{"arch": "coatnet", "model": "masked spectrogram model", "dataset": "babble in 24 made-up languages, each with its own sounds, syllables and stress or tones, from a formant synthesiser", "train_examples": 39062, "n_mels": 64, "hop_length": 160, "input": "log_mel", "win_length": 512, "method": "simmim", "mask_ratio": 0.75, "loss": "l1", "norm": "layernorm", "norm_position": "pre", "activation": "swiglu", "mlp_ratio": 4, "head_dim": 32, "fused_qkv": false, "qk_norm": false, "layer_scale_init": 0.01, "parallel_block": false, "inner_norm": false, "moe": "top_k", "num_experts": 8, "moe_every": 2, "expert_mlp_ratio": 0.5, "experts_per_token": 1, "shared_expert": false, "patch_size": [4, 4], "conv_stem": false, "depths": [7, 7], "widths": [96, 192], "residual_init": "scaled_by_depth", "optimizer": "soap", "beta2": 0.95, "lr": 0.0037, "beta1": 0.9, "shampoo_beta": 0.95, "eps": 1e-08, "precondition_frequency": 10, "max_precond_dim": 1024, "one_sided": false, "adamw_lr_other_params": 0.0029, "grad_clip": 3.0, "cautious_weight_decay": true, "ema_decay": 0.995, "steps": 13200, "batch_size": 128, "epochs": 43.3, "lr_schedule": "wsd_sqrt", "decay_fraction": 0.2, "final_lr_fraction": 0.01, "warmup_steps": 390, "weight_decay": 0.09, "adamw_weight_decay_other_params": 0.01}
Rows from expert 0 of block 11, named by matrix and row number. Rows with one number belong to one neuron. Each number is 200 + 20 x the weight over the matrix's rms, rounded and kept within 0 to 999. All counts start at 0.
# gate: expert gate (model.blocks.11.mlp.gate, 8x96x192), inputs 168-191
# up: expert up (model.blocks.11.mlp.up, 8x96x192), inputs 168-191
# down: expert down (model.blocks.11.mlp.down, 8x192x96, transposed), outputs 168-191
gate.23,180,185,221,182,208,172,198,199,191,208,204,191,185,201,213,191,201,219,205,210,179,212,191,196
up.23,177,196,226,214,197,203,181,222,207,185,184,196,216,206,211,197,192,170,183,212,204,216,175,191
down.23,205,161,200,202,171,206,193,192,225,209,216,181,196,215,215,216,200,203,204,230,165,184,195,178
gate.24,216,183,186,158,224,233,194,203,202,221,196,203,231,210,207,205,201,215,209,183,178,161,205,158
up.24,144,209,180,197,151,184,215,153,200,170,217,224,212,175,207,187,189,203,170,213,212,200,218,208
down.24,173,204,201,206,211,212,215,213,221,239,172,231,214,194,193,200,210,193,235,182,196,185,208,214
gate.25,208,217,228,174,222,195,200,198,213,189,182,203,196,168,204,203,204,185,189,205,204,211,185,196
up.25,200,210,196,171,234,163,189,159,171,192,187,197,176,164,198,209,196,158,211,224,215,198,198,225
down.25,248,154,189,171,211,186,190,198,209,190,195,211,202,199,208,206,220,191,208,176,196,183,181,188
gate.26,193,212,197,171,200,192,145,197,192,207,199,201,202,175,173,228,222,177,205,210,194,189,171,138
up.26,196,225,206,172,179,197,155,188,204,200,188,225,228,138,194,212,189,189,196,212,190,188,186,117
down.26,197,193,197,200,224,187,203,216,217,191,204,205,173,223,199,170,189,208,247,198,180,244,201,202
gate.27,211,210,212,203,194,230,215,201,206,212,202,229,214,162,216,175,214,226,211,211,201,192,212,137
up.27,195,208,222,177,222,192,176,207,194,217,187,202,199,198,175,199,199,194,213,150,187,196,216,221
down.27,218,178,142,180,234,178,212,213,191,210,240,218,202,193,214,195,210,181,152,195,169,180,186,248
gate.28,169,182,219,184,257,187,209,201,208,200,224,232,217,169,200,219,211,206,189,194,218,168,150,183
up.28,181,200,159,192,221,181,212,193,201,211,189,206,225,180,194,234,216,215,198,199,217,191,202,180
down.28,191,197,216,216,188,211,213,223,207,214,195,190,208,220,191,163,201,185,203,221,219,201,194,221
gate.29,165,203,201,170,184,196,206,187,212,216,172,179,198,188,241,216,174,187,186,179,179,203,208,192
up.29,195,215,219,147,195,197,205,177,210,198,207,209,180,171,197,217,213,212,184,221,191,194,198,174
down.29,224,222,182,227,193,200,171,201,216,210,184,167,162,197,201,216,181,205,164,224,204,183,183,217
gate.30,220,200,204,216,198,198,206,191,193,227,209,209,195,183,205,198,185,187,208,224,203,181,255,210
up.30,198,213,174,164,213,186,204,192,208,179,220,192,197,177,194,206,210,249,180,184,207,200,192,203
down.30,200,178,226,192,175,190,219,196,204,206,223,193,201,219,214,211,183,198,180,202,153,225,200,213
gate.31,210,203,207,204,199,233,216,160,200,189,202,191,186,231,189,160,200,230,219,204,220,181,190,134
up.31,198,233,184,201,180,210,190,170,203,247,202,209,205,169,187,199,167,200,220,183,196,218,228,205
down.31,204,200,202,205,227,218,189,213,201,217,216,157,174,228,188,196,200,235,183,234,184,222,205,201
gate.32,151,157,210,235,202,181,187,212,202,177,219,184,204,197,210,211,202,192,183,214,224,234,194,204
up.32,183,187,180,228,215,200,191,215,184,156,182,158,196,167,186,217,214,196,204,197,205,224,193,195
down.32,233,242,187,209,181,184,172,199,175,189,203,211,211,192,185,190,209,188,199,181,206,186,223,196
gate.33,202,178,202,186,179,178,191,244,205,235,227,182,214,294,179,205,199,201,226,157,187,198,129,129
up.33,172,200,196,199,208,183,200,196,212,183,201,204,210,149,207,217,188,205,192,234,184,199,241,228
down.33,203,192,200,198,158,183,164,189,205,171,218,196,185,195,211,177,196,230,223,181,162,201,213,221
gate.34,195,187,186,217,184,226,222,237,216,211,212,205,213,241,186,212,222,237,209,197,210,240,230,177
up.34,215,180,233,216,217,195,194,213,210,198,220,210,191,223,179,196,229,204,210,202,184,206,202,193
down.34,174,221,209,152,190,256,180,205,188,193,219,191,195,188,191,189,172,188,213,231,177,198,217,204
gate.35,184,197,207,189,223,197,214,229,181,199,186,227,231,238,205,227,203,209,198,204,162,199,221,197
up.35,236,169,227,183,199,213,184,233,235,196,181,199,237,187,201,222,196,205,209,205,203,209,208,207
down.35,194,184,219,183,207,183,180,196,190,183,198,190,219,206,212,194,228,224,177,197,193,201,197,195
gate.36,200,196,224,196,202,198,173,170,208,223,180,199,195,179,176,198,251,194,219,205,187,207,185,171
up.36,194,178,214,201,215,182,246,178,221,236,183,216,178,193,204,199,193,198,176,187,218,201,209,210
down.36,246,204,217,206,202,229,184,186,177,228,236,163,206,186,175,228,196,220,208,190,242,231,180,178
gate.37,203,205,186,217,201,205,214,204,212,188,215,204,221,220,179,199,173,196,213,180,228,191,156,184
up.37,210,213,212,169,216,178,206,218,185,185,232,199,182,203,191,208,214,175,202,215,194,198,231,201
down.37,191,204,209,218,209,182,183,157,185,212,206,219,220,233,199,201,210,201,180,228,217,194,179,198